Weights of a small image VQ-VAE: trained on simulated stained blood smears.
Rows from block 5 of the encoder, named by matrix and row number. Rows with one number belong to one attention dimension. Each number is 500 + 40 x the weight over the matrix's rms, rounded and kept within 0 to 999. All counts start at 0. Numbers have three digits each.
# v: window attention value (encoder.blocks.5.attn.v.weight, 128x160), inputs 0-159
# proj: window attention output (encoder.blocks.5.attn.proj.weight, 160x128, transposed), outputs 0-159
v.72:484497496486572543553516509536535431432532513423504529429592479494498465573475475516492426467509501567497484481489535496517473490530472550501448463499453535455474432486491506508503542488554495510542512517557443520542498455499539457517531524472548472424519473482526495588491539515483465503489501423511505485513567529515547565495481509474529526503461498436506544457461455492459545550411440426469507455538427528503427452442503426506483538505454559467527519518476478508608479559452599
proj.72:459508500544541482461430584458484547536541517574481529503476480478481529433529506576521513480519509460465525546530509480495518510440493456527539532525553459464418565552508481562415564456503519541481415522444532541465520534449531533471486486561523505582500471505517540451517481467567533493522475489539451523562431468408424440519536539491446398451501484567516464510477490550525415455534600535501477546498535431556534537559546503466471434501483524564473504516487503505467477459559483
v.73:540545542486523493528562532468458509469433504497499580518502498455509529412515486492543487471514529566555528563472492525464581511542557500533486480508492527504572491476516526544504527466508459495498487483497512490552493461485531536513482469518440531469490531496510480483470512500484484477531486508456549502524544490474559482509500490507563560483540523549567464514483505547471457531497466553515467467548554477558579465586474509521516534493485517520445493491461559482515481504497518
proj.73:448426516564482571502482439488475479519504510502500391471452495486554476549455481474456493452442536474492498485450543459534420498486402526487473542480499489469459505471495514501482502511505473467458466496537471513458560534560484475512532585487506533560514510436534516507479479439484525517485432478533445463514419515482489459467491529460495407460443443453435541441477471453489583453500534509514545515481517506459435532499475505520520467521542459484511473551502457513556488509508489
v.74:537478525469565465483576436525482391523496499480519523544501563588501440505473511483501491508479499506516456495462512494488507511516466544486498461531536485496484517480529499583470510499486434524476401541517464471515441492463455470491581504505506465489479503534476528503507548515462469517442426526481446490461529454513495554515518488467478529497475530591529509599453503479452514561481544439520452425492451562496528494537535544480455502487434465454464433505454457487517540515486504
proj.74:517499518511479506524434555489519549439550505557455497502489443452524564489501563540520477512531465513485512534533500482475480479476541505500506497483449463469417460535473487438426519512465547479541578550506503500527570523511484547486486498502524546507517518405503480518473437510491537500564543517536529547517489490449436510500496486567482452457466477502539500434513506552501388415452449468480581519564563464517590492527464476441493454519578518485495553540585489505502552420498454
v.75:504502453507482465503480468561509465506466563509528482481472458534507554421581510527450495499489490443453452457484500500508554480508532558556590457476536479500504499471469480445497555508451495442566451478483474521531514490498492484456518592527511476461499515508455506479465509554517480418503452445497504554485528517501561524531500489544500547487456496492510471525494512485486530456513540549561483454496441450454466471492476526522473549552526500478441471484473512545514477460461494
proj.75:547506517533554507467514556411505514429534466542448499514544538502522443547504486543508545517498542481540483573476496456514484508506445512489461514535464463442458502519500530468501494488536485510466492524495507487506524491517468492506521475488505540496524514445547472495534472412498533546520589488529501474537479500495453472467521496453469457513522502568478553455524500508529490490484464417416506567494552504524532510490515526441525499474511541488543483539510484434551589505530493
v.76:498530491502564467511511585515509499439539463413517436471531467466478539473498556477508475510552522502490538494501535481545483550568471416456525511490439511468545522490513530535535460488527472458493527437489496522537522511501428508501527499498507487521523564581553513539495511494508468434487450499530523550472504528535539519533479523492496499509503521510485504473538526466507517532501446472518568488523593471467536501492484504456528499524497481540548529481477512467540508531464525
proj.76:441508472468497495499463530489462469519508535585497574500512477466472514516514448534538500565528478487532467520528472468500538440448486558497435487483523474497465487496474499512477529480504514548471516594488485518552494522507555446535506473485500545472486445444463516463538481494474500560511539524536449481497497471474457504465481515478539462473488438503472472480440457523503458459514531528511455538484485498473500518499523475482455505501527493466475456556487481524502476486482462
v.77:575526519408592566484492499537523479511531471503542516491436538579507530475530505550457474506484566520564527523474544474471584527560490471470558526523492485485515575490518514468529530511487480518461501448488583541462476482476537507503521544465568498489491532508503479470444560492455547439503484558477512521487517478540523439519448582500442475506519511542389449461502478477575465487461553448492491480536496468534535482513493529524554480506478506453506516491423506442486444457540479
proj.77:461449505562476461553495435441483491510474513491460437511563451457455459541471469446522477441517506519443522445530454551510462482464464510513512528446524535494508525433434529506484474511534498481565516513482439520544557499587476507508460476479424503541483442461528549507532481501504486538474510469507547487511528531467531525461488453467546573480509482518557511508502517482477485458548442506545477502432512583439493442503447479515468533514540457488494441457463494564507513589474512
v.78:558464521476493429492487556476491510543488470482500512478538581495545548582577452511481502487516470499506497488547644466502502472502479486528553485552520478473481499552480467515463529445493523478443500508495534553523518531538485512502433464515548470504533527532430549403551544582491515452484474522524465481513499609474533447526567453506503621489574494492513445496524492541443436526454510461542492520548425451481513494496525469530537476483591514528467464447553511453488543524598476
proj.78:475507451522475541522475470561451493478519553519461481577527448536492457447466572494516538496529453591496482558487476526508495545505503466485476511551494516570514544449526484545515529522554512496581506548533494503499477462486523526443598514507470559565532438467528474527483457402496518537571558491458566464549516460509525572486445520543458377539449536505503503500407456526590584479535540478462520511479486556544525455539509491446463547531481486460513536530463532585555499510431518
v.79:484533545540495517460455509577523486448495518449489485478504434522516557483502472470439466476573445518473479471561483484462507495428547532515483505528452520456575552481506469505517478501578484457515494518434522525478476478488457505499467480505503417508471556528508516450537502491528454525447477455512461496485434521472605553527496553557463525515439548493529521485598496587472503523427505528537542485492471521509511436475488495511544484558543530461468459563490548466500480485530513
proj.79:566391444463554451545495559504481438531560492581493562555527597573510465548520547522472524505439542491514535475421436537524466474501536513471469512510531503462465456527512486546452585467443514501597501537584500533578510491537540493449512472534559479505506449488455470578446446464460513513549563538545511520569483499533447520459553480512473426496488485512403494528445518485572548482558517423448604471448461414509497514504478486404480508501486535468451594434492460562491564534497503
v.80:448525530446477428496501549509485448545522516518531458515515545459470505533550492517556548478490500516477489451490466573527503533457545466511516525497529509540535503532545548422509551436488524473465464497480495513420501495445467504558454532551453434536496515512489507548465488498535509539513443538549478507492561447552498500548498508501520536619524486510453460556517458516594520431574559488532578534499463468442543489427527518516515480574520530473493485444522529491509505534522487
proj.80:554511479521504501549540436430517563444445472453461523514490507575542496468445516524466505516513518446520508502519425474470482480575504530434506467544479531472511396481469449492540416553503489519522481475507489486512468513539523524498493422468499581469473464566457550507530510541470509486479647477473490529479438520468488489476478512483491506465512522508487525492530554552459464535432457513487501503485463489491416562545511473474456536428472518510494494508521516479484470442505507
v.81:514471490481521448562481605547492552497508526504570512493500500515497496549599525529472513528491513508511491460593472546457488530497496524484501502521505485544513513537457514521509515535476492471448531539484513542536463462539533520462521521391504563592519495483474517534552564487479502503548491448497421518509511509538498537412569497528511427486516467489477447467517434495550483432494524417483564582519448491558454540516515522519414528518478475530491528523455522466507433565476518
proj.81:498507419540529499448457371449524476530452532501473504520487499455503506473463473474499506426519511538524537500454486496524456491465497495482468537519579537495484571460481538467461507509589475520561465473479470467518558451488539423536396455578477456485463454537516528473459493473520531472459581577497558530543491489465488509550466539533473539489504517525527533504467475472477526548560495518531441445482523499496519439440514431523515509546504438496481474503473499528440524493497460
v.82:474479449512479472455505489453476515522477456546459485545519413466492515496530480478563490473549500477528519454523437522446515471445505444512527469495515457475477435486485545539498487535500451506465536520446471535542549509479512463477497468483480497491490497504475502548488474479537489471457460547428499480492484497569477520462496466470511505464530478515470427523522396540514529496524511494502468476467464534497497484503523459429479511489452480461485516538491446542530470507502488
proj.82:515507490506512524551502556529479504504540501531546570488485524488550505511510553476476492507410501484523504513470541484471540437491475536524443521485477499523563529497498470492485504476495511472514466462559512453518508534519479480577518488525508558483511489522548487499425519510483502512529476476535503544499499458443493521562536534587498499514481559487552493457471545445474517531500505513505541532542512449524489535530493498492490484512514548531507507514501543491524492510495502
v.83:440558570508470464401504418514533519470490450502460559472497489569475481550473494481473511505514511484601497491486472498429448473431548539418537572440490579453504505460496498478530492451467526549489478507522427457486439483451532435487493421510559458481409495479544486435536511504471506470402486501497524539448547452577454499493568488490517547524481457440501524531580521458452532503514485514459501550558472487441505504466481553489478428474544492559493499461500579548515486468416540
proj.83:592432470523508495620572555469459489550461513489478450557494528529525470478476488501436446492450511501415445520484465600559578523618455478451535453512523447525507403517514449522514496587535482483468486481524500566461501455507504557465443485431492465437560453586422535525438489506505471483462490515502483504529440511544539500482489543462488524573500618555452525519485575589504481423463522450494566474435465488576425521498529471559504540475460527465456549469528492436512502518554461
v.84:483516502521427558487492532527518530474510465464499459437533461516524516524521487445478505468556483538524518529554526515507517467453537485412447487453470477547516540505527542584508537541450547499506521546479490523520494455477482451422503550505581470581497544514518492472518486512513464477553484492514466515471550534462461451531423510533573449452541459479513481537456505521485522466560569519541439504559588533588525504494477506510501513456503512499566544580497510555477500489535455
proj.84:504460520496547446522461505422398441538513544567535480531467467425462547525503539486516466381505499510446480452453510532433453527483467555586527556477552494516490511461501526478452465464514458476501449421536532491470530581538491530552535522509443479483533531501531465541531571402470475515469466485507522460512459463516550507507500498482475560480514504515519510406521502525520546550496427467517479485478442449529547525489502531459537484533491474489479470517431505514531504483464500
v.85:466431513541482477519507533469514476471450519473495572508489511512502512448474467530506529514506511500522528526470482496516461489506493438486472481478462474487555494508529515549468531507507471496439509457543523448528499492508431429487484511491499504566494516518450516530502486497513506465506503505481464483553489531428467508498566495448529479448539532505489499554520565504525524446531477521454500571545504514468461479475530508523512563490480445535492514443490478482496459497543521
proj.85:556554512456426560503474467494533472527496506529520447520540518491522436537529529522532438452502491548482453473550540496532500568494502506536500551528484487519482502520460515450495472508534506499559503502443534495459504533524525534503503505490511462465461492501551520499514501502459475485489492518544508477451513476581496464502479499526495520564493456544489463483455489504527478502504518490532500434457497494481462464474451524506473510519499530475479451525492525512524469479494477
v.86:491523537514456540492477536502544510518499460488477469535469522491527503550474496501431445502441522498496520554548535503563449596483447471558503468509534446413519538512564487492380564490474513490447439437488520491501518525582549523545546519534478515544593522504447482487451448521469464503477497474493493559480466570490575561501520427538500540558452540479552502403500477478574437527485480482444412530492472560525502480509395546598497511497492478555493549477577488471472501476475533
proj.86:511500516504419426527511428469478488450492569545538475485570494539491476430479508530517553481575479516576520484479476417447545482508539523502542490600489568583471485470417517505568391516586472491509492479499466542513481519479424444489428543511446514479431488528539561485512578452501538474424502520454510451472469464511471409505437479443471439483560460478530505556525465509423510488487504495555576497505569484488526539409574520459497444431462464532560439474454475507516499516488475
v.87:452485498464531520457523508541504429537491479560527556501468512536513453498492463538436478490518493499543534480495536498492518478561569489514495487524496466480516549506467468553513579460483510454489546505465577479488504538500609448481523433529538543462450503558502461489540502479460573482466491467462470539516475549484507508615567486505523632553494542397436440527485499579476558504472479518493562495546479517554506440553510513477546503488558481481448493515517451439467502420566543
proj.87:563470512548472456564505514510492523513549495485416411537500520477570533526494525517466504449461487588486463495511449500484478547513503495497482545447476500457436496534437501510457524513484476484501413532514490566484525461524470541452438575451471421556494470469533553548450502477538472453457523461508555501460456473507509452433511499487474429478471458607500548470502490464573524418477507432546553493445510479450456509440443512519460533498446535489473477435440508550546520576516497
v.88:591523510481492541485525486481480490539470509504540425481510472532548555547505513471528451469510457515533512468529542474482448424520516521506548453439456489536500516499443472484470440523430463420465468496484475526596537493538470458467513477543489470549499482539531488539551510561527506515478512455532493498519479532549480538553538490481491556546508561535501492476528506554540506509485540527477494555520494512478422527481524500451495451457570543522564503540436515475401482510531517
proj.88:429515439525523444420470520485546457456508493496509542500500530473442442516465459488527521565523516554509492559534463516512530517452485487464464565547527480475497516485543523535520509490600539558494531497545504531428511481434489530540464480493554514486499483460515466456446486476510494524533452540494494514443530491466523460469515509533502462466526436476512524519484457485507509502560503507498456435488546472512574533511482493513481560523501495508503458507567509501540539491426477
v.89:529430505539540517445503503425487527466485559479516557429478530539478488444485470514470542500497535551488555505526443515483493418559475534530498508539508545518448563457479503477470496437502436513495518500455467493525477484536526542499499490515497524480459463455543510525476506483528545496482466491520427498506485526517437595492501493501504411501506439566473508481483513472448494485538502521517513493555451455533552501442507456442432476428462437499484489519419465525501545478502507
proj.89:489491493471523527493514474541517485549536453508487437599496454435532508551553529489564454451505427509462505500451583519484478530426486504504453494499542471457479486539513501534563592541532533505535515560533564528480546477500519463494444546521460506534501534475515506456496493549513553517546502497473602489558530498484520452499494484540485494445479566507584478482482459479562510475444484490444517479514519497529500529572527487494506456568577514497510523595544510478537473545486510
v.90:452520501552533518540515502453489493523487468491460542468513466465488488437513458529527511412559495550464517498484522548513513515489530533497491546475507515554511441513436506357515539414494444515498506504491567546576500496509532483456455441462531497416456502432534462477474556536492507493477499486438565530474548449481523486490460532560499468563531502517493532501497486471453530496528452496530503463515474422541621421533415460482491563525505569548457473518462433494540509557447526
proj.90:529437457463505451480462505571541535512505506450500494512504525482575486551495475431442467547441538461514452516433471535532495501506521514466518500556522479501518579466525509574471528562508477472519512516525474485409477536525455546543499555557484521555493464489505519502512470503526472447552471498588488460514488516514550505500524526434519494476477481501481485491456509496542556449542579517462486516481449551465422510491504536494517476530492441390469505473502524522529562504552505
v.91:483542539505498510467506525478477497523551433534484470536471399564411466518457550496465509518503524453521487482523489484478522523510506478461572503551455520511420561507513523486493447563517492499554535496474474494534492415493534570437458489482474563455507566499454464482509495501497499457563489505493473522471493482444512594492438501545521504493467482530435464509472548504509461473472568540476565481449495506505437500457515446532465418460459447460511615556513518517548489459426502
proj.91:492442519529480521505518477470503539552449583444543485505467519394517586516489472456469539423490491537474534489428458535514478496482459455541449535408526502543512515502493482513495525464473508490417459499440502483477539519564471408521525530524508447486482430464465530447479525445492519505428476487482556479534537493531505431515526491483481519429507507489519583447478496458493526520536423496468457459572485508493500502529435509556482560527477504459499417459478457458417515533542481
v.92:466436532472432437475580503444525519475475449470429547643477551556470521506547509452489514465451519446406472497434473521521524530560499463504492472453529436442503500481458529507466492448531524565542499496533531467500430482521457472507505495415429512585512534517527514473503484520573522479434490496582424477566524468499511440493517502475416481522465564506483492557450447520467532476478468511541515477489500478545478422546503502551500516502446492456511527487461533497533440523494523
proj.92:546465465501524555496426473555490500520520511487487431415547484469495474480521515512469489503494519519525515455499481493538465427438560500461444519535452493536531544504445452483519512508462490411546534520454475478529536481514519542497513445512541450399400402451477429492460434497511468462534520527487568494490468510534459534536484505533502512493481472510473471438450542503560525464501482466423517415496508496508508475452498476412487538486562432467449463500456439551470528500573468
v.93:487558527436438442502484482430501561503489536533542473571437492505548471528533461541512445504519530467465476474503513444467526554450558473486594550428538498500479487499517470502466535491451520486556537463516471474526437476491502503458474582425516477500520470543544479425470509529517479465536526516440520481513531522544498471553504431536424430477388522481516495514487548582458404514540544531537521510500448546393449491477472515551541498495491484475522554414485540494504479513536510
proj.93:559425525499501522483545484522477517527496495482421443490530531511480460512453510436420523494480493501544518464456501530565541443602496450507504473501434521418569456481435503494592447544502482502454461480520490487511535494548502478457493419468442508454479486521470527512498469457419475466394514471509455521498442505511529476483473541424550573596504533525424549469525524458474559471510448437524539533438525508547495504480542441495487515437452475527479447501489517498497464476491469
v.94:509477510485549524529475583461495484515561550524509537500490474475526514451582495488496475538552530446484458464489450526562507459494526484548475508482531559482576471464453532506518528523546461455493445416429493435477440488481581470532464541544554510414475510475438488500433530556478575465580505507538495570511488448510465458518469453506472484525458505542589454426496500510513520515468464465515530504523470470478500507498581488527475482477467500508507477478494545469516497569486474
proj.94:526504458534472501495516395541506571520446538503447423536529497531525462528476481480452470480431492512480538497525517554427474510517455509440467549553431477551516585551514480458523497526484508524498513513539524581504511447500468494474527493477489530585518397533546584486517418468498507546404491514475526499523494491526532510501487535464492502463538526537412532536501483409493526461526539493528542490517523529483464473500494488461521461487495520537434512529488493513500527481526537
v.95:476458523457452415454508533526560453448501536509452518570535527473529507531518571468528520547459557518466465462490551511455489493498444521386502485501482516477478513552503494527526446486460535517567476494534516503415456470434515504518477504543471518576537466488439543499526470430494472515478505533517467432546559503517549456468522546470525523543531442543462569461497497573439506499540566502476547472502486528541444453493471496439507512442552510486513450586438561486466557515515451
proj.95:557474490492575556549486507502439452526527449525486522460469438541530475456505523532534476504541461532550559492461458494480467452424519501540461487499543477464514486507510430551431617475507509459521456551533461441597551504518536511434561448494549427491533544472555441551494476552514515498565523489482487525512415529415459591532565506566514450487427571459570353509483451525548509463437475495459540513493477410506536526540482479485506506597483499463476630449529469582521470469459505
v.96:459475463480587469494466487544405459548488527478507457506481527568478468526574490462530527511558554533452491568539457452544565502480526553500446494535503521556531530497473481480530536579498504437470500477505498491567539449513558538536515492471505466508530537478626436483504492506487484446511508451533562537550472456540532527457498507512477496463503489505433455440493449488505533493498460460467475532438564518501524533446563476507510523504495530448475553522475433529511446509482447
proj.96:532491496578399482550520517433507555483505512475537487482487475432516496534475512508446462517429419473485567495471536548481501560496434491445523513489487539446476538477539564545442513492478468497530441489502524516458490501455482487459439512530534500454393433532455532562429519467522515545491502510468459460515503522495525469481513515449511459487538512522503519551450522442506506507586533505578536487512476520520456498540421533514510455544499490532511473513528533510493474516501473
v.97:496526460533495492558483523468479524535458518475506480482524454461531482528502410557515468496489448523520587496583513501460505462527571404521493456585456495487525547453555513485507498507498485433491521465477466515545534475531537430458503502496526490504457485467554582483474434487486548509536471494472533502503536554511511515504547521532506422453442472458520478488522405494496485515458513505569478474468480544422493499491514510559492499536544539488490473495433530496428530447515513
proj.97:508507497500560463511497555503538507408506504520512496489465600539413509514503501447472527495439580478476503513443535472523503526503486551435509514443508408487497483449443517474571477523519601588584524531553529567504495504541465514566489475533456540503545513520530417500515551465519490542490554507558484474518516435508490531524447453493466523544569476525440541570476521486579546466587468521494484594452467525545514507510510496420579540444500499489511500525486498504512499544484482
v.98:518495469487455410471505485514522463481419442517486502437534491491467459535458528483504539505539498515481514461497490519452483428549504492438554545514457513516528464446501515453472460442517448528465453478559539558548515461491452521494546546545523528547468479438510579579539438514511578489471530483506507479526530484510485537564556477507545487477486568527449479501482457441493473460527515470535500537457553519539511474517437527453489482458432467475485487531457421487501483517579545
proj.98:483500514470514520488481611520443514512548473498539507498498444494478536486565484531563473484494457503531532500520548470528496531438493532541495479494505447502474499519506506528479537574476533454543501543478534414511537597542526483494522489528488512531576570479559460495461541508522459527578451521429518520451489539445492450477459488505492490482509499509606494507477512521493499494470482538483485489544521503435539527516564478514492528524546520544473512557518536529497534431453495
v.99:526524479448525495483506472519442496520558549482503491526543496492464479410589512454526489477507503442517553538507504553524566378477514548515499500504458492462509467434531485479545519567501561476500459442447516511459523569445540439490485509459559475523511520489617497490499547482519480475491550557502467558435491433526507558550438536446457522480573516456508448527555519467520455518514540546557503506522546509488544481486518535515501548469487494441469503460526483454465482503452502
proj.99:451541545560537495447528521456537456499473426521495510472452515479525509536451437547467491517495515498545438498542545453424492559552449493533504434467475500495490474485486507518486458471493446532483544533504485485551486439487454576534480495472455476471532446506400492533465536498459460453487494458464478502505491511468473450480562501492572485501466489494442494505489509543454473501470469407488425546508518529466441514471500486494484442525500553563538493490462569501519478484500466
v.100:491501536470513471549481470514509515462533463531508475534501445518534479524437522490497493447489489505543453468465576440524528542494502481490500509498501447508570548459479491506511501499537514536545487419508491503537528484535491472526543479510500453461493435442532524551459543479551559524481436464516519492525494505475524555512530535547449472552476545535482555517478421483555475520460495522512514477506523514513499496515510494523546537485474479497464551510500478518546490468498509
proj.100:535546479530465544464476571507538458519425552491482489452513513433457534487512454529529503505481524511475501511575447513513473474502530545521551475459486484497481514525476511495455504532459521514510504580460502491506477505422503545496485526484489559498526493491487480526520448500462507526519481531525526518445519533546507486471456453516488498441544459525509500458529571429522531470524494515503431561462496548487496500536492544480470530485536503528535430506471500552446517528509537
v.101:421499458498557506567472424573540501532457510512562516464471473487543428488480538498498554539500578556538463497496513534461509457456557516523498514559545448495504518437568459428586529483527512503537572507450448511509588464478495563531492462460560456543499472466511544492547525532597518558527531558470532523409487535496507566469480500441493429490529498531477464468517480571501527458499419539595580487535515554460494447542492556532498474547529492441459498532559514526475449440489500
proj.101:575481494489508447484507619538436514502534465511447533534555563557521555505538544571479460503452488423508516513487436522571567596526466465444538452429469577500524514497514509536448527509389509470499434549616508431560473526534472443409544489488492524410527471493456467516450408472420484483502531494541429518529524529582491484473496506556530516516427530476508499576489557449486498472583536420420545509483446452505480541477467453510500559422482494538456539456489479564546567541542513
v.102:526537515476491391434481566544444534479521447472491547462469505535464503527514531446474541470513491495518537467536461529455565461565518566438514525484513534594481511488556514492422530530540477455511564490469494511557522548485468496485470465522538499433460522584474548489519526517487489441513403466452468440547472468476498489500496528498455562493482505551505541571511541482505473474562514521525429511512554443555513481472486509539531495476503482414508556526455475519587523527537573
proj.102:470500463496515589529510441466547495559480578510528431560505459457520557530480469513509510518450530522501477585453506501549480512407456439530425505552514532461509490517494507566515550416513514550510467537534508548461530468473520511584468532493495479568573458442492554484488528473510536571499536479518539526527523469516547534514544536564547484527580515484478460434489440481479564556475525506482560508544442558502439493570506521458452498535515492541528475501548524490483518540464440
v.103:520562490425500520574463426491553496500523464488535475533479534574543498507546558586506562541449581496586499501538537439472508509520504478489538481555469461502454536457528553440519471460532541549464549534538466564573518477470527514563478463527523525507489495516538489509459451476519443558521545518558482493519452510433531508495494463491504467603575527525452467514485530467466482506519508522479502603490505530464486536512528500506519425513533460539431507524497540488487495516521471
proj.103:514518482592498494436508549529492513502447480436506527445539545486453459488531450437501473449583465502487476515515434593530533532538520491489569532460543538566539532491540466541501467598510518537513494453545546480459499485517518498452571487458480493465506507513451495502539557529422497441465464517489526569477572490515444521491469531543528602435532475541528590517545519523512509516554509474527446425504484516557497489458513516533516589490503530444591460401488499480493515485475518
v.104:459506511530506502528433555447503425546510451514470438460435544494491526517535483480488507461444433500512458529481464516504471458553449533397513504553462498582533484515521547499491538497464472522464469472501537499499488534470542516442525524505514474449537467514451507503478497469463466505495497519478484532491451551545510486494499471531536530456489458519565572532485562494524518536503519562534505479465510457488486513420517550477523462504536506497453516509444549512490546472574575
proj.104:545461471473482509570528473522534484466512568498521528506544443545499493455460563570547523572567555488470534502456511497492434531477563514514503498471599476490462505516510491464531502469515537491568542526463500501422437475536499506517466441563523541567546538481503517486560455511581505535530536479519578461557586414489476537473527518504463470591500498513463471472517452581494502499481484526424538451546469481536512507562464505481478539514448481428524544471519449498524497462451497
v.105:433500520494467466503474566420488469516513498501479467456518493441438515529515517465502443518527526509488549569498490558539576505487551497502455478497498505481485430566448498506492431505467505438534560477457544488504506481561435542553512515484539540458552504474498499502465502487483444460461497570490484490503503428508517480529526545519538531508572583522501481528482501482504475457481477486541512508455506536438481480513508502549505481535508533486492514511512414516471474492497523
proj.105:450512483553509535510504412514519559506478514471539510527490546533616498495497443455500541548467469521574463458496521500486472538527483524489505509472494531509604491508521522520520530480531470522485446447497530509464452533434560512452515460550505505517504474547475519474534499499501500501496483450500495486496481559476497459546517477504511467509466460469504503507524522504399534562534545528509518497547531491527494533444472482511469511468487478510506474490517556476553493524480499
v.106:476486549568476591514493463496540507524501494508514435513514518452473440541482575471497512505483551467493469475528408476494461527461504492515476435503452517488534528447457505473485483556528511482538484484493479550470542431479447498542451525519565481506623554525547525552535522541444447547493483577471494506484442460482474516506512512534489486577547486531490505524538548532418499528483508513517486482521516528495495474489495503535504500520558554548479452501522555504467517537532506
proj.106:515490493460514483522504470553492426469493494492489524490501512526530535484521466530490521539503490525493523525471556556539482529512509513475582527474548485486443475476540451543529483445522505522527516491484485528488413530467524509476551447506522492525449457508445478500511476500548568452505493455557509517504606492569492479517488547496517532461458520450472538526503492520569498484553487475504502469497459421498473555515497534514518540493461488382510605448518452480522543438485604
v.107:434414492569504496459500476403434525561544514509513472525495536448467455499570497479428487473528459500435502428494546484480461463497484512488578445507534475518480464536515479438495483554446479457523497469472482471455483566485487529466485486521488492456401508527522537521499528482499510471500539558453486542559558463430525484528479493453433499571516544478542522493513542480486537505572551513512547435491515566499556453533501438536433552529510589582451531486548423405443512485446510
proj.107:506482491445508471468503480615591493471443517481474486437474528498546564546429442502487499459485560500587508534530467562481501472518547445481457485468491495479564580484454459491508499510483546511523507522537489541510483476454439507561435508530467458486540457474479485488512527509496496502497471475557493463441475549568519508527508545542562501457525476477377484561552472511490434481419487449552450548507478530482454535430493554475572434399444426463469467479468572553518474514526466
v.108:470509528526492497520513581555555515524492490470541519532527521507502515544541500523529491539509448569471562498516556508554492576537463436476541488495467496537531514479491482510452500478537482502520551508520468485491513526492541518485625516548490454459532502507480514516530529531514529514530454460478459502449569494467496507556480471538502499508464557619517476496504496531490475551522498479469511516501513507581521522505490534516489502519461463521453510563492412462487435536508415
proj.108:470520437468471555501508550436482521442514485497509493504475414433459519445507479484520536420529466480526481506563518488440504445458531575571501507508520442508447535498464545517467535512541500543475465512489502539542546522496468525547447500502467504559508508454534479482482525487480470478480450543508508501523486537480486548453463469471505475412511473448573538477489502429478472438453484509508388504492552496463531490485505492475477485520533484531560459510477537498506511425504510
v.109:464463543534530457450437556477479492519514518522462476502521516477535528539440499465490476451511511501494408424478468520487477508497482525469471479547537532495544463559486555477514512495421425517486482445466496518489496496477515502467517485490437468489576490512514495532551499525476455511495416460526491562511451513422478488502580461469506539531488524486516511479513474517496447484494509546470495503509557452561497422522529533507462467529520435504499568491477564490439445442515547
proj.109:462499458491472499552536468494506507488468494524532471485496464508488471476519524570449536496553453457537542522539534468528512460457464479463514517486461438516460538435505532471427471473570508463515502530532479534527489514489511561558481501468525503512453512444452497452505532443579506467512554514462539462501547470532535550553438516516505448492536501497498464492502491475509611551486486511557510490494493479425507499507499461486521518473466548479492495522549438498595542565478460
v.110:549475494589454522514501549426538565537501510537553526489488529480538544448499480503528508479549541524485492490482521471464473462470501533507442572548555484481440497479535495536473530468478470498503507564513564481459475517525464507513533533482493483473520474562492496528473566447490448495510529539527522532505491570508576480511525514489512488521478488523518505527496565431546525502473478600483532477543549449520482437474485484492505439529519467529538468488573529507517466518554539
proj.110:522492489443538500543551411499459453473529522501439446537536452582505433495503570540475515551473482451540541518485496466517532515507544466471495506473450534449537459543486502468548494465506487497495482475508473528521515492519517470470485462549552509525469598468473519431568446538550547546568485442511514488525487438523494488485484512470541512527510496456502497469508456618459462519537486494549579478505487475481463567520531507475449518487463475447483552492495479478553545491502497
v.111:521478556545580511496448506476472484522533569482438487489492478548463500431461436459529474504491513506520480526495411548534494530525602525461485488504520514578534448487507535413557473541482558462403558508452437433499514488486515496554472554428500531518515554522502452472539440570471555524537495527542499475522535537469539563422465498492483487471455468487508567473542511551510492512450467489525498572527523505547486568491456530520549474560484448482482525460571508565516465547469570
proj.111:542496473482469489527562504606511531516451458514530485530537475508501491551491605550447499504500518515490536500471564478466481520508516480520542529506479553476516528558516467471433490439449458571544482512547563572458520520563471506494528487543495533501460454497454604532481448436478455422429599509432492533505532483561527493524491488509521553546534512507481441582507580549454534515583492539502566437486474482471470470480489544504489531480499512433490521453479489516501521460553447
v.112:473528451531588539546500488469577443559471548438546472472470521561507483471459516502484508499429590516473521533467547481430525490486494500499551494561515520495500531513525467522556463491491494543453486509509553523509532507470505477483491490514437532566514485473477450520492527479446522525481451524558526516457541568465449519570426430503500479527505565533439503526552545536424486505464480561496497545547508430476510498508423525537517485479502516496461570530466536465447547476434481
proj.112:541496548511441437532538511531437497382477474574477565500560442434444515505528572525486536572640419443486503468524488482583579552498444518515483516481523480562441444503603543477438473502484537491424504511508462443489502497534458519501573533481526514474550552480523488496604503534528481475513538533485506457563510473539467423378483528461496490470544455491595434459455460527516443496548455506504474528523542537504526524537517523518497491537544505482555457460572466488525465500450463
v.113:534460557488517513495498505518534513489486553503488586528446468518472523459535577560444506539490464491485455495442505515515513514449461500458455560436466539523481580561475522525500552510512534494455471551484511506523446504460497538500588469418502468487495499459492452516524508485551490491498503434447499530466512501474508498504515585515555482550467487597524430552549426496478583477479532482470498461529473492533431511495480481523512541463476470543523430518494472545546491511514457
proj.113:538472467520432533444491469496478438480559473477494431469523520501535470488508425450518483412499503566472569491514565493418444446536493471557493484566506485488497492473467499481464498543484472454550495501492537467463523454517532468454492577560469502502439501475525470483439432480489521505559459512519543461530489514483561464537485439464451511450500480480517539468446598489520461530486472478448511433496524538451539468489518515515499496533508502453478518519491512510460511441540489
v.114:495550471571469501508543454486535485465495497542547503478510495506523450497565476484468467502501455501488553447540490455491527528435433437556506482468490385537481493524421442498475512507563471526460573446446444511524482470484448517511420525557532516502464492437445509464437527534497480514464492476542509410480503515571492487510498486484520496556540546584513507458584503415491517500509488468471447499509504486507480371566557455496499428466518510503502541563472523473522500540481453
proj.114:587433522474552480494408507518459541579532485500459517519462479457511510497525509456557508504459440541507443566426427528478479469516512527484464475489548535496488488469567482593517544429483533457501460567528492481459482520503517531485550475484501490490537477528510524552486450487490503499500467523500496515480460484447505464467551544498482463391532470444515498488464446504451476487479539498520572516538525462540521617536428538504475505554492518548499490540518502519460525496522469